config.yaml
dataset: "drum patterns on synthesised drum kits"
n_mels: 40
input: "log_mel"
win_length: 400
mlp_ratio: 4
expert_mlp_ratio: 0.5
shared_expert: false
layers: 14
mixing: "cutmix"
loss: "cross_entropy"
steps: 15100
batch_size: 64
Rows from block 4, named by matrix and row number. Rows with one number belong to one neuron. Each number is 500 + 40 x the weight over its row's rms, rounded and kept within 0 to 999. All counts start at 0. Numbers have three digits each. After the name is the row's rms in percent of the matrix's.
# fc1: MLP up (model.blocks.4.mlp.fc1.weight, 1536x384), inputs 96-191
# fc2: MLP down (model.blocks.4.mlp.fc2.weight, 384x1536, transposed), outputs 96-191
fc1.379 099:498550452532404493537455491473471501474506530467501561451442447513521533480519486484503513502480505507462539500542537494514425592479466462483450514472553456502492451441500531540515519480505470514541532467518484510560616497412548504528535554452477479523534472489566492549607536466474524473
fc1.380 096:509503489518529546456504516484572412550442558522595543480481463499489575557452475481451496466491518511475531503505481507468439497519576516461505513491426507481472496486509469489497600514490460484526443473505465557505416443552523426415532419487505445455488491554532479577456457509546571542
fc1.381 089:458494503515523526560497553571525463515529519437480488441521522475525469446536465490467484455483550487429524542517418453501438507557537476563534505509460503515502525520509449460523536457556441536511500508540526571488543470493519461470514452472515470356523595481512534487507499513522551510
fc1.382 093:458482483413614519565464548495539508512500530524482488493530506550496511487528432465508493498479506512448501465537459477496565352482480525537513531451570533489562450459489547501463474522520462508502457527494448452477475446477422523508472535576488542490512559505466509436543468494452561486
fc1.383 101:522558540422510548457567495501539424479563482568378475474570501537569572438523499361491450539481512472477519509529439540493564426413538487533496522488480492519569516486479535497469533463539511518523472500532455545519498521473502480550458552486582480529455525502494460452556440475523500469
fc1.384 100:502503498516520550565454503501520525443489500462506493527381529501551534502504551429487568426571549436427488578559564447473436534393535502490495514516571510483494513541504464455511490474497525587583514492479494500492515553493565439436522514526497519527487500469484479520527493428509509395
fc1.385 088:505521489437475540506542573524555505467541580543524555444436585520557518501439599545547524514545542508470523491562566489562481500415484505477529482489610482573516508479497396597510485486510468507454480500493468554544547524475516465558492453510456487522488519507500510500469440429444495487
fc1.386 098:520515435410503405589439512467486562482508474532500502540502509520498487590497497517508514477535432591469473493434482490469473555485476471536497332505471517542484505485556539486513511493574487453440578539489502445514478440572502505499507516523526471470518438556458539484366530501501517515
fc1.387 094:512453494466472537487498521557505585528528513494465586548471488515497493497540625540535600534612538499471522531563560456479416498458468523473509474518558509579541549527504466548542497551531518516495511482481504494481518507487540468513500445564508500477474520527506492436484426470475518483
fc1.388 089:516472629448562563495469498531533533498487505521455460498570528456544457536455497374576469480485512519554510495500533450480538511497500430580497506505498489479409509507457556463439474497559470495521455551547454476460574541488507564521491482522569502470523507570487531428548529456561501469
fc1.389 101:436526455465503516535511538436502504515500475536455514488509455485587476456502547541462499462523611509455480567528534567478504514479591561521528496547513527566520511456460443540508510482554421502454447521522477471603478519493433511453486529514527541482476502563536496510457591509556498475
fc1.390 110:503500380416482527529506483493487535512502540520438500432540567544460502556480530519458521569483510482494522435498462504480461518546489562519495486508473492459506577490461468444573527457462500480484510537475465475512521460488514491457462542533574514536547501566631574516497576434453446526
fc1.391 111:527559517520432476482496487488491486489543498549463496492512494508525488465470516438519491553472495560421567496478524491522495497421503458514567459461494569519480580482567571426493558486501539521490480475509484499507551540507543502408472510499601531515505552552560494490515527503512559477
fc1.392 129:491510457515445499511475525619445521376593560475411477533544481484535557567458569454496464485490530456462554524540554505429482552478533526553546541488519445553477630549472492514531457481470493517452487497545481507514564512499466497515464494517486515546485517507538493509548486521486535465
fc1.393 096:423535508472441431520515527490485491521549442499456439539534456510541533525463519523478465445501493479487518486443491567515430574441497509524499440448585532424499530474474528448476500526513474481538463488483442535506515499531443570421461532516480524538467566554464400574495500422493494514
fc1.394 099:489481515450569564535523455443473575460457498543510420447481539420518394472487524429515468461533528498501501460522528478546530460470551512517501514547524463517442555532441493470538525502562473456468471533532447434492497501528511572436505540495522583491527473543522554487501520484529422487
fc1.395 113:448538479450442462511568504481504472508447455529555527476535499499540517497463487491448545475501524515471526492548537541434532490513567456569487566566521534475487497476462501562482418459550517520536447503445468532496538467527528502446479505540539479483491558545492515540468658484516497500
fc1.396 094:535498499517486518520465487511523508513446522473508501457416545485483528472524483438551517466526490536529470486501445529427561455481442488480478588614501476466515432451433515513470426482475442524571482515439521432536507484475474448510499477503433540495482455421528516490533441527432503474
fc1.397 099:468516477541511443555538490475523480529508425520519509492546494492522549496506512539501539541558507502437531484551478547504515448397524553501546374545548517519525541499504499504501563439478504554514503503472478480548489538540462557490523569578529500515482502421509487506380471506468515470
fc1.398 110:442467482511524493512492500511548518459513473501462467568476487465552438494450489444474536433468537506436528525514523555438499459420520488550582495510605523519507528514466476533458516430506531470461460494572402590494486495483510564502488507583565462565472565534519459496490538455566547475
fc1.399 115:496440486506461530488523519477557472527558462453456512448513492507538469504432487524495466513503551502518507477490459457503488515512546508495514570505438521494632500508462503493482506437505503488425451449442477483514462508473566437431481519483541547456536479551527530504543461451515486527
fc1.400 101:484488375452549471409513537450544503527531485533416501552489532475569498485498579539471452488546497569469512552495502524567514522496496503487513566503487519507470534569475482530577488569488508493479482518511488485581523478470538489490447507367517506518522533481540440528437469505434447509
fc1.401 096:511472470486487528503467401494525572491459482530433429449533532513483511487513471521493559491506549571510555560511524538454529482451477614527509503484551458526490522554489449464470514514520439568452457504522455565463545540469520515551462461488507467494474540458536444465466539484486488525
fc1.402 092:449485482525448498486500537522514546519448520433479491434480531403529472468548564418503426557446492430508502475573522514494493488522496558568498506506583468490528514496461484551505470511483512467538521495472433482535563483449575431475473527503455444403570521464552517482551502516494505453
fc1.403 086:491541510500538522448523477520521463511484435563543448527483486484473467496410490475499540467465514506510508503441484442488460494509494499532495615604515482465409462616541432407482525448461503496474473560508498483441374547530469458454523471466508532485541466528529481477546449490465538496
fc1.404 093:491549471530533505510466469556497479430463470536472512519551515465479484567528485414532516535479486476513481504446566492421492501478474489530448453521534391483460420540520510494516510491506494458505499498538476471530500535517520435463503515527477501457504489531444534529443447508390471431
fc1.405 117:437457430475509548502513515455526474505547530462462502452496503489527535454468457497448454559519597464506530505469527542518455488502523559489513594562464492506557453496457439528507463398486463495521452461530472537519539480454513465455443514518521534491535500510518485499459513440470518518
fc1.406 095:468476426472469542568467500445540510478486407502397539502555465520536564533534517528511469489489510522485499556588500508437493497514540578517544411494517527415507540509523515505444502523489554549494500493420473518545483511485469460510464552560441560524518550520494544548543521433416478451
fc1.407 113:469549547448434520466519510458491485536503486517513581491501407508468539499474494503442509579510595462491472470509456507498447492488454598513499483539464490490464522450538488499521477446497476522532480480471509525494522453456548503476553498572500489479480494511594483538547451456459464499
fc1.408 102:463462522533462501496452443514493560537474512480496525515439511448558469437554486554535511511529538509537550535604505487435499508469473543499507561570570550494477478494425482503517470496521412568501476451487543453484497465494525552484481550441518474473494457470515494449465555470520450462
fc1.409 100:447451530516430545508573480509504489464459511493494525570557456419463469492484508491453475478484508497481502465515474545510544468451459495552525464458463475532531554528492588519515542431560452542567486493501519492522526479482499399486481560502512531416513536490536567493511541501476485443
fc1.410 105:499491406486499435572411512537512497458489660480439486537535458494564493518495513517444475503477517484566526494485449515445462437543507533526445445438450473489586491438477529424583468517551514521552499470506537483546548456524495473493501568539434515509510484511524474444521516452450469515
fc1.411 102:474524424573467449518463503538458500424534606553490505467531540467502493548468540509461502471504511452451518491499537487524474491538473532524546531508531426531436508508498503510511472442459467472523419460520529475561552537468468494567524488529455476578500490537540526493535564553490525527
fc1.412 100:484511469465484576567474484487539492530484516479530482396459491456493487487438453462490545435483533523521515530467531510465424492493531495502479533539517458491471504542492482511514495537496418521536462532414505543503492516430572499549450535487556538522540530451510525575565546541426495483
fc1.413 106:520397446461461537571482485555496470450500515475463434459433455510494389511500501497509470433490498429479524482564488485454451529476551468467499501524505518538528518468480474499493513444510500476458485507494557514472523565509512490407532495499596492568557495506563521551505458418436488481
fc1.414 092:529460438557501445538435511462518472464553570436514451509492465501550476447538513494468535361545539499493550515514441519484453550580529451526472509472537487517490482478463518558471527492508466464506482599490514584459476418535424503506471478468447401512550447495479545476541519473509520528
fc1.415 099:462503573455531540503543525522497553477539529455467539483560445486478466541555545499501486509509468531436532416422459487520488477465524559529491455494554501513586509483553522443470516468477500532526477455439470538527491521460416474441470557540522415570545460536569484450554461470457473459
fc1.416 099:511553408425428525496471512544510502488509531519443511499537442497486557484456519435501532531456505423475500565540554481402539496457490488560545492518477538554502504459477621510475571474501525494457518511507481602465489541499535441478525552537544518491470583461556442479589527467480539484
fc1.417 087:463541490551584503469507440429488506501493507495521468539542517532481413477513479513542459505493551518463544579468508540579524500533430575433463637628530579443525486505570532435469549462554493477400519540544534520443551498460449622462465526430556490527575533501493472555520471515521581498
fc1.418 101:533457547495519532533506584575481479494486561480443543442519505561470436575443491502530499469447502448531514527501566451541493510454467467592530497492494503529454525473448509517500512531480511435482536454536431487451525496511602553523500543558495501474531532543476524479480526467509467529
fc1.419 105:603501520468550522479518541569496479500553532536497473467514508543547529411562499501461423455501495487576514525468564453503509477459512455546495544521518477507471522478501480514403478495514482506518413543530486510526573477431445432537448532547459416510491480493464493475519534431542538459
fc1.420 106:527491511492498471562495520623542533458510607449432462490493497436537491507547462484465422468537559479543526540483471522501468519538526508454545489464536486557533568476485527531474479490502362532546453536524522449487510508473476468568495444559579466477488504524469567494514543496482532504
fc1.421 096:510504558531588492545468487453532482570367418507567454479505510481503510488521499503531563458471508450486527531515464465469511506530560417521417488493525453445509504528526475461395500528522518538495471456459474508573463559530480527454483485529498519492446528488450507440457500464499549528
fc1.422 109:488469443460472533491464521462460521577501541497403470504526465437532425476476459491504475505542526500520509501549447492468481484490523517494456483496476509523493564546461496506425571438497431524515476516405514500522496528500542424508436493473533539491550559470561512516540525506443458507
fc1.423 084:485474527476525497494463428452539523482459491539497502512502531522452472486520474575516437470489517507534537451524632601549513473448492554488563496495567484551543499548535487474509503525527479520507520504522519518439493471505440587566554472386497412450470509527474421467441521497554540508
fc1.424 101:496489478469428484500490520523510518476465555510481512515424477528505496533497459563485462504461500526578528472523585482473461570530510495496514544465494485495487450539512463509478428509459485435482458533540492545528503529445463527510522507480405505513583537570599471482520523508414412492
fc1.425 105:479438521493507488491514596520498440523503556520531488497386485503527411530454488497513529459481509467456462485502473500528470444510559483587478565451518439510563574491537568479430471519506494453561488496465483583529522485519502499444501447532420477504483514495520485475555517435531511487
fc1.426 116:575530503516483515499475527645500517423497521451412472487555524479534550529456514494494493475523496529505461469574492468407449508532517515527482475412503426532522564527475488598506435494463418455538464430444474466512547504542452426515479530570468407516445504489527538446490458522441504451
fc1.427 111:423502469527503512504483528507525523399487536501485488433534535421555407466577452508503473509473527509500512502518484457492526460489506478518494491424531476521448527585520469505460532474492486475555449553545496454468597520536541427541496493510510515561548528456564533542574537532511446462
fc1.428 091:497511530495486539487470424517501532550476496555469506527494482497497519507564432472498484482465510494591523473561541606557505455455513503550545521521530461485512496479455542473481490494493506497529481550510445503463491485434509502561473446464504465444542488517494405546440501477510599454
fc1.429 096:458504529519441535580472450467538489533458463496512470455530490548476476454480473544511580536477536464487525505484481519499573460526522575528522550561543496485631471466427504481506540489532505523473508517462412504451478452472492456570442515537504470404548482502554512536464521500505550498
fc1.430 097:555456522480475544438478548474499456490473510492540524400536489512488571495511586499511520510545512555592514551448568496466533500453510418479500522500510497487482484481506475552495532493518503525516512456530464491577533453488563550515445511481438531502435511514483465525506521496530491459
fc1.431 106:563496506464468520525474537554542417520475541418472445478474494479507519548466502472489513434476486514531465533547543526459476486535521489531537504463493450465422526534461482591490474490500438456462451435424481442484488536518458420468453524552514435482491534513522515434523492485429491459
fc1.432 108:560473505474448587503495499587489593459504557504489515486547444443544474509534537435522528491534474488537534464556501480430502486520518495569512521524486502429567445502468470535482497495485495482430514429365517504566475535509554441482474498529495554442514495527559542428516557487429488466
fc1.433 110:529525550501445497490539505503497495484455476518510518523467529454508510489495507527511512520519556490554542554541537553497465506479524505540479491568580553459451499562445418495472509524529452490434474602520452467496536478485497543544521537456546468500436507504475499575456560477550539475
fc1.434 094:562438547506493554525465535506490491445441445498452440554478537511506564473522523503477524481510511508521486508553473491463502434532502506524505572614507562452471454497460507496506422456492432560486432461430542456545497535468527462515507491479406479561505434465563536490501458465442515453
fc1.435 101:519505533453515551592489560490606502506497502484472485488492601555513519518457569566506506475552498507495438523522518421491572370355442466489488535474558502515508539474483468530480460497502517505472413565468413462487519506479481501513501507499490561512477482523483589472530461448525490490
fc1.436 098:446537528496496512496541486477478562463573450540470517525561479543495531536521474486490479527500484537469497500511491558514530465365461522467539501472524525596488529467544490497483573455479526503429509465564474494505473454534550611460476512556565504557442581510479392593452543484572530521
fc1.437 099:509589490543408537563466504440532519491528452515517411403444512520522562518510461500394462455536526468538516525527513502476507486488503543518510378536553391539621511556489464507475457511528483483518469529496477504516478539525461524556465480448498587549498497502520506484477610470524546567
fc1.438 086:494516471549453501456536556621503497427438550520556507547470451524513467523485582484469528422440486521526508510509424498514450508507475524537556532495511460562510528523474579482514502528511452467411496444394561534441513506517483488453491494480532479484616505528529456477477478463458519480
fc1.439 098:505514465454451503499496474499492550521489456519439500460478494439524437454515579514518538503520526541412551568579590459440429461488525523525514474563569516470428566487509454447500588482555522568460555525478468519487510540496476489480486516511475513466429531503525489559536571479489502430
fc1.440 088:432418487464498503523459490498566470470436495528524456484434483499510472502483461481557436479506495480461487467479477455517468507487459508535513559507525522506459489529501513435528542554487510542461502475507537420482544461510482506420478532540616439444550554492531463484486444487453596495
fc1.441 099:504558566447438494541463493472502523506532416537491453504492476503509491505482385587474525498457526488517525515542497577507486522551463473504557464505515522530540520432453520434490563445558495574540496462460481495451495587497478437487508519532489538558492527476530471464458428474511568494
fc1.442 099:502544474456491559547513618559530467549526526546430480407522482464523509495493480454460454513478525498497513480547579524449531449485526561540460474502480468526568536452471531526517507414465480561419430518355509438544469519477478408513477544511546463476487506520493512482505500518454529488
fc1.443 108:592516450472372584482468509584506491473563507472471456514552504558512502500401472455480504460509430522495513468570490452409522535500526467547521467485422474447509508494459453576490495488524511484477489490480519488524476483509542479418496454537476493521494508510561550458511529477466449459
fc1.444 089:464558468549479474541509514543472483456421455473562464508514552518458461462511482497557565468462458482502507513465431431538545505536487525476459603602596461455479529529485459492554491513506577474392555569471504516476483506486503513492521483448421491490542592521490507462567545548422546493
fc1.445 102:510467491509511539536496534525486463494457468433493532379556543439519549524484397483492469511458505450511531507482465481539519519509539523562516481467566484429500511467468523524494471461536464492533474494465448505516479535517483447444455619519501508435489564514553531490559518539446510473
fc1.446 094:505472485507562480458475491538511533485489470499519550466575397520499479505519506551557514458568510468473528545506490423520439492499516507534524506542519489490542523539502501556436482468493468511484532589572443543529489388498550551552487496479552460440465435513497526442480430527449528524
fc2.379 104:469501553520508471538375503488487538501534504471475505546481524492494505545505499531516523475452481487546505548514505534468537532522556542517443455494503415448574507457556470503506509511539500534474510489483513555522552472482497474508463477457519484490478511482528436564480553495445418519
fc2.380 098:499498556536510490543516576506536493496480504504513534535458533500474442521515499565478542478518549498486530478504528465495496510552496482494489420510400447533462454450478457495541611487507485429436560532564534602470511493510534432521485489503504509499447524516532482438485484536483550487
fc2.381 083:501441541485470515487538448461442483606449509482485502477541459498503528455501484514520522563571478543496508493536513475467459499517385524494516443503559456493582524549548526489525588506497447456526491470520494473487537547470471532533490476532522528440492519554496460451495510517432481510
fc2.382 077:510530507582495521565497471472589530502495565458454539499553473474532519499530490466476504506544502452444471489470468517510499530558364507499514435523519536545500442551490594493480433506541499526529472505450524472476552498564502509514418495524524496534479497515473449362515530442467450437
fc2.383 104:507447483463534483613580595456558526533457465447456534495466502447395551462521487499488487446493523521472541462519523470510538544560395472519603480516488529504486511559541430456473506521480534518494515549451499499490518464422507495547447548503466513447515516495502413466491538499520528504
fc2.384 115:435443480530467476494420470470553514486457445526498497464434485554535574471504547570505508462537486471465508523493487457498513542481533511494512452480568513522494481535548528515540540515429527538535492538525486426502469525486519548510466497463504504425511501493522524498478491504495460477
fc2.385 071:523497514517538489478507537442487469536457464507546526506522522464476539508497468529542463504423522514464456478466553457454493516499574516477492453517443510464483479623503519504477460485504513506531538562506462522436474534518525521513474489503532549588528543475534416469473555443480425447
fc2.386 082:499512556478545485516540451483508452377524502520500487552444444510464457526469461469495509472512536518499550487575512420485346543423514544499495432514440572437537514521490476538507475486560504487538505492445580516489502510405505515452514485498494465510516465498513470523491541542491488536
fc2.387 084:534494508520483561498609498471499465498443473472512522469508536506436502474473445521497437549552533571554528509472501444490481538517586513502486502521440528488510489530467466533501377521474507535461530495502546530534503518541480515487481469555552531578522498530482525463497444571477493486
fc2.388 070:467448603595482484450482452500476493591527493460501477523430515462499538538436536540477478494580534515507511499517500467521533482511483494566463459486533551445575505473515453512469455493430491517482509486509487461434547542413532473479544482451461521467488501506502407383509532451484579543
fc2.389 098:496466512502489507515581551489422487524477477502549478460480487580500505442526516461490475442564527499463488536495447451489489540414491577472486356524590535513501464407491510470434497487524474416496482456427464448569492510461446455491497489463510503561545503518507523489508420516422573554
fc2.390 107:522543492451482513421407499498511529517530444498497490479485486504476516512515554501461518495323481448514521457493480441482525558520550491495500468478430441531518461425494534473490515538551485472484490520478526505510443481519474529490498506515514448587467525493513515449503478530523518467
fc2.391 105:545505464545453499504363427521519505513499530529553514486487477466544473531472511448472476522529484526539509493518506611534475508468525487535564544521506550497491516464512552506525493479519449475473499525504476500478512505498501496502554520538461522456531555533523585484533383509455485495
fc2.392 107:509541514537481498514592473444488486461514460479466494544545445435500508576518458482508517524530512476557508497491504536496304476594517529531506449482580518563415450416548554513520465514469484504528507499526477483558465506552499520464452494534508485540518502530524489577488528502500478464
fc2.393 109:522436490432481451573405606458420547462456553459497562519501510460528526515528487480480537514465477467524552538508445522405454485488477475493473472459480434515473537407489500533550491477502561580532496474484549443514482466457448536479529491523445457350465483498464438510497567463453492514
fc2.394 113:496545483464465524577410438527521497483469510499453480570450432509512515539495391414484483520431526485511494496528489550524500554509542513519476487511475539468527492540462538461552516526491560509489501488447527546481490581480474523496531489521492505532478475483508402533475644451533500511
fc2.395 136:496520473509455528385355452500470514487500518480498477534415502503459479472534520519453484508340512532533492477509504426482494478500544475512515436500514508536599545477534550534519534475524483481443501498432491513451518469510515517497540502508506547557477497507504571534535434483488538513
fc2.396 082:520526437534499539454429470487532543432530508519498523471486535499511532519488504535493533479493493500512487501504516533428642509443427490475493473512585480501381478504534457503477455498518524510497513481476456485489507497570515457528518479522541494371503475532476564562481402525527545494
fc2.397 094:542475497473525536517587503517511465414498514555468491508531468460490488502538500533485501532658467450479491534544488517538520496506506507495527484507530487414431495478507463532536472510488508499532474496461491451529485501507483502554498502480480510579538544506512604454522509543517447527
fc2.398 109:485492490440505477550525589511550463513497506510535512492528566480470505461422475504523534532475508489543540475445472524527573542432568501529519521480525472479564490505525569487531623516505559561521466536478499524501478480567535532507488519520580484485537513524554533439479502475500556570
fc2.399 124:513471522587467503488399577467477459575489522476554520506500511507494512483486515528514492472441474540503448536456512399515450522506523481529502479526501496507515483590542545501516547505490465522452525528505458506482491498552503518467495435457541477577488543486534640505491423526498544454
fc2.400 093:558516477482507529554500504544535472539477477562430476497516499486488458544440515446531495514436472509493515477494471497524484510522535528478506483522391509520501531429418492557448382471556510492480553528510473524531541488567508485551502574441532500483525473482465427568492591521508509506
fc2.401 099:520510481624501492465408470523501542494519542531521453464504485568528562518505560554472470510443475498533515374533500438431481497471545584510528489482471489490521537502428479426501490506520543531510555499502487503582430525463519529541527493469499459502524529435497445445517391517500527449
fc2.402 085:533509486538475541551454503527595570503488576474495512499491508517520499552500527468519489505519496568462496569486476532416492460434510520497511477522519503482474472525528467483501523497474445500463497482549490491501494441395494529520465494503408522351476494530488448534522481574546432549
fc2.403 074:513498516449528493404481404522526493414516520539516473499447485478515547467464487482484473476475472570486524461545525485425525514339328527490483527483447531493453490437503467535527402516472519490508492520451519490486566484522496536465523499490406493421497530503527486463475391525517512471
fc2.404 089:479450512493495502515399464533505534408459500509483521521499502520524577498479449485474490486465493444532541463469490508491488471491599489476506480489548425522496529467507539459502548493509511513447494531508526541450515530434475535477475506551488488451499498468423464514504472491484437447
fc2.405 118:505493458552499493441409480481452464456474504479526466523521500509511456459536529444486465489381473552553463520469460438503475493494531486521494423475478484545575498536544512482501544544508474502496487562529508525487465480531512533498549450456534530623537503558580602537477420544482481449
fc2.406 094:523523530565521451576519526533429495465513489482497553466471478471474476542550561517464526508470441484457467529538475453470479533463583576546455443466601518490520490462579491487478514489468445491479495491476527478473466489548452453504514496489446509504541519406487592452462502526472537421
fc2.407 110:519514587566539516503503544461459494485502487518490524475547486564463597488513497514456485503479475505505520558485477484494555487574487438505545518492423540544453527508474487480538516560535469476385504542522457484485502478522516510485510497516484521510443563495498502473459429482493553507
fc2.408 106:533512515515551529465567495460489503488495570552462491577540449556536416502551503527505509487516511525527516511503469484486553510441530440510524441507461577526472512526520522456561607518496481509426523479457445510436474490494551472479531505528514450526469507531511473429489481537473504540
fc2.409 094:509505474477531437489592464515550475498521533471516593482489445511495519509482547505500468555490538475452526492561526488487495496431420513457526422487535469482537482492538468486508526513494500534541491505538530531478499521441479516550532515526490502480528537494496491507513477523519440542
fc2.410 105:492565499454526479511466554475509492527481532489514535426511497517493514478517486440531478466463501555476520498525489443477466507521616494465525453458522493525568504425491434503542593478523478527514461463469516434489559447481496462504491531499483505486482509441482506491528544519432484495
fc2.411 098:541532461505486494464410543493507504668485516438564533538467501457484523522449472500510528479464503422482517481493519510525494486485482541460512574568435425509551497477447526462473424498541484466575458497442454487507490444528518477479526534427548509453475460543577525484485575462538441487
fc2.412 111:450489497477450480506444475512490501475525559498539525550481409498522512539590520426498516489520548452425508446480469610489498524483522475525488563452522431459423473474502493535477491512515407520454541503515516528437558457482465501508493523518473532416523526480474473578513429504472464507
fc2.413 122:570497495473514522468496406476494521451485526497503464484573456517524469489526514545467494467507545524528476481558475565498425462587477489525452511511569469567433483432488458527485524484492492546451511432509484464497489439515492469552483528594486522484507528532466511482474452563498458489
fc2.414 087:553546541477449526421536506494455498489522476430508510505521482530542529477528557480501469523446504516553543507520487562506451488551469514484519385509496481524546513384501507452495519451505484542557527502534490475524525514500527525423482520451519435434502520438503504482536491463460546510
fc2.415 100:482535562548542494500509492494464573555563508539504451478469520525555579468513515587457516536473567479469551551530499492453540451485508570443490470415494525504522541504493559473430566530550485518508545454550469498509537455466465560424509473469504519561522562468551560437521436568477531495
fc2.416 097:485517509458537538593548541533491467482514452550518550474471462475487486522529512524468413510569478521512494500456553593460574544435543492536500500529547496501553538396487517441557486482529543522482479500515436512473500455547469457491516493560505542422557533541531509440575496525503545462
fc2.417 070:506512443487501458541507541534543500521531519527531544532469472475469513485540475505522530465480497516456492523489514522533462468526389503452502608497480552409380502456514465489488504554501525564465470538483565519538505503553521466474503453531512525518491482492531566540531509503506513519
fc2.418 079:493502520483491491609541446531501483457486477506545548499480501468455495521468445509518483488639519493502502513479513465513523481491566530517493463525529479501606531485477513501528496495474502513514478545491485453482523564516440499497461511492510526463511446478500508448487594493565536536
fc2.419 117:538559547565472510453468403507467514451491543537489491525540508563490522499441493506488494501427497547487564440524464379545572526467528461516487441507444494561550477512531488514515583519522481511503475489535435500465542464409473490451478457595493517543514504541512510519501450526454489486
fc2.420 131:533499458542535444556611462473513503437503476514522505476559455596448479468477484567512529487586563517525508551501519630497380499577512510510526550491577544504445465415457445536546450504494515546515510525540458498465509451533517508504498500513468528542496536497532536491481542513500443539
fc2.421 093:503483472506467553470522482397523506515470478504528479485405428470546506567506486499546575479530527530522447525533497439502455491535443474486502540450461460494480491499538489491521392447522506518540484453555532495452469530542486460538452485520471479561419521504501455556449511512478466462
fc2.422 111:537535522476550531541505539525488502528539545506505515521502425516567461488458509517509506510510489498535472520529517442600578506443533462446496543505481463462578523460493584507472548478480491462468503543489498527553523549373457475531527481528467507543480528518521349475517454526479484540
fc2.423 067:517523505750515487503551419446524522416488499495500452471479486504486414499489507491500489473468524492477504519520532421486518521543677521513466431444510526482512522553523528545497496536510469489556507501511478470496493471435510476485455481511466472586520499482458455441522434496527441447
fc2.424 112:449501547403514492519399554448415517478496465498494510506498474472482515584499554500526491541456469562464612544464559414491497558587513499525519497459496448475490529505547497546567533465544475486466514481532489521481531464470560469494494516508519496521533517487521477507553577497505518452
fc2.425 112:472514510535474483382398491526447475569481524491510462523499509498539504529494509484503492565419516520492500516495473469490515523387538517493437428509476501430617444503558602522507589494477564501539480471530495456495525458510500561536468499455496497495532479524553529527484480546463472506
fc2.426 137:529497455493520498585512518477449472445482469492468507486539532500510477487531436528530502482555537489508497471478502725485496495567477476550531584509610520477415472387477534503475481516508500534515500515554491447504496515571475470496498541458533496464500500540500522543491494492477441532
fc2.427 109:508486350467515469493506499552455521543464494478531553519533508527533400496524528525492509496432507517549491456485481442520464514467524501482536584495551499494652502550535473458439504495467517469515513515482548496489481487440463500517469529521451475484482512505465423396544526562457497498
fc2.428 065:500505527800543481528496486505506473506471497516488490511499484526518478482529523492521507448526508452484455515500467409496489501551575515486516430515575527528447512518553524463506549485518502458504529497515505505520487511474479516483476498532571508553502434504512438518513454493464448487
fc2.429 081:518522417546476501511514441558488485414535524498492530504531447550523526534486506464508520545500493449477503494569491496446577476507456508497496424511494487622464489496490499547456482492487522481507499511546412516465536480542486498426498465524517510478528443565546457486487456528487516518
fc2.430 114:488435554545494463514523519520497497572564483518522529496511513496497445465463466480450538520439521511448510489404487394444485458501514471433425436463453534503557477566509552508535462511521504518493526480480468529544568602491494469435486518480489495509520545523535562443595598509543468507
fc2.431 117:481515492413540529538503519492497493510490544476497510542494504499465468490533469486498536490507511460483474447485510670485437508501507497495497563507566477480462498376500474509503487515486465487541516537550483518505478463577506461518483532444558494461489535480512620543533479505514488474
fc2.432 105:449526491458492507523494450504522526482521529536493490473467478501476541492519516496503468463595441545448492486488467669448512555501498554514485550521613510535441490382523520487536467475496515530489522528525557532493481504540538487514458479478549529470465470512477493570500493499504470493
fc2.433 105:492528465478483527545431454499521498507465557454470538516466540536475532527496483504491553491484521479485464444519483408513494545545442536490523420465454584519449476569558518512519548479509524468520490487519467461511563497500556507449455506483570445480470555556514486482567524511500533453
fc2.434 087:512476456517490522489527507511548492422506530496484464522513502521514509483497513494499526493537474525481508457505459564512621517452461467499492454553510502563423475501486527509493525532432489514537483507503512516534521456523432473490500485528545540450550460526449575553523421476529523456
fc2.435 067:507499522518515489496448490499471487510490521488510516504567500495481487515497442538527488482499505488500480531512482453475400500476441507570512455546611532469541537642471558483528520498451530524513500483519509515519465510472519548507486490501512526596504500511487472410514631524495497512
fc2.436 088:469456507429495487584549582496492511407474481565503516504482519485498519462549462518537496457486477488522512509506473572510471524561492479496519556496567487464376498563562557547485452475500506478476476493456488516468485488456506480551508500455454503441496495524492562555481424485553522456
fc2.437 100:523462492611469527478417447465524507515476485473520499480487474560520434482481540507519496490419509458530496507462431432499459502545552497561552498526546459459594485591507490468524408497518538503529486533487432510534498530477466493472482482480519500626529485504478490485471528471511497430
fc2.438 080:569453506468455448542497412491507522433541517500495524556557517557479546565485486521549469520527471575510512430497522503544452562480393461492456481520437501475457506413537507515514458521549479497557539468441486512479441505437469553461487492485489474573465546535481507538490409540471578517
fc2.439 117:494529501454444516581454502533501504457448522511506549526485563489453551506534531503484502541545474458525481540560442456422468417495500586440400500466436494530486500488485508536514497521547423470403425563445523418511526513528585465572535547520443512504448508527479480455466478524476506497
fc2.440 075:546498465540518519405459405530522509470480508524493512524489401479529466466458502481557548497451495532464522420489576431534483479403337548524481529553456502469447485536460527517500557510493517488493550524482491460517492526509507480462472501525492485474546499551524387524463461555526539542
fc2.441 084:502512522630488475492519462508504487520569497462482543525429487474510438518536490482496542520504476476510484476516436473498507474524508506481485453508495510521508508547489490478516318519501548502503543479532497468546478484528510483487472525557480509565532531540467429503446428429547539509
fc2.442 109:518450464557486484495448496411442492530496456477511503528534486537494492504556442563478487537470472501466467455526562476508517533556537490532487570489493482456593487572435546519514462495446453511496480504469517487543534564507495462504536446483543492431527515542472522401533446469525500478
fc2.443 124:455532521484508523590513452473501543525504493505487507496483464465489495493495496529517476503571466523431483573526462714509470479480448496484499552491624525508412478428491494517502430508512500488504505498534505487480483509512493520502490504443490543431472534507476495607498475537510467468
fc2.444 067:453557449416497520461479441517463481574517523545481483452456539452472556479524495508475462555466459513473497502536486430528491524471305508532472514541484469481528468445479431486522481473507520526510481495527458538536485487642571477450425465530507526367503510512500421519502511503563556561
fc2.445 093:529563526490460515499522520500491498691523526468476490482526547549524534516500518425470528488471529555502467574535479533493477449462348413497592520519520446469580486521521473467521393517501464551512530530475405482563470543585515535548452511548462500525500474547469508489472492487514494537
fc2.446 092:557500513519519594434643498479458452490500518522497517470495451521512475482430425517453458520573543530534508536471451498492469533467513494544489468555431511461402472515478477520505369489455519562456471540573595490481536536475460555488461492498499509584495520512485570426522391503514470524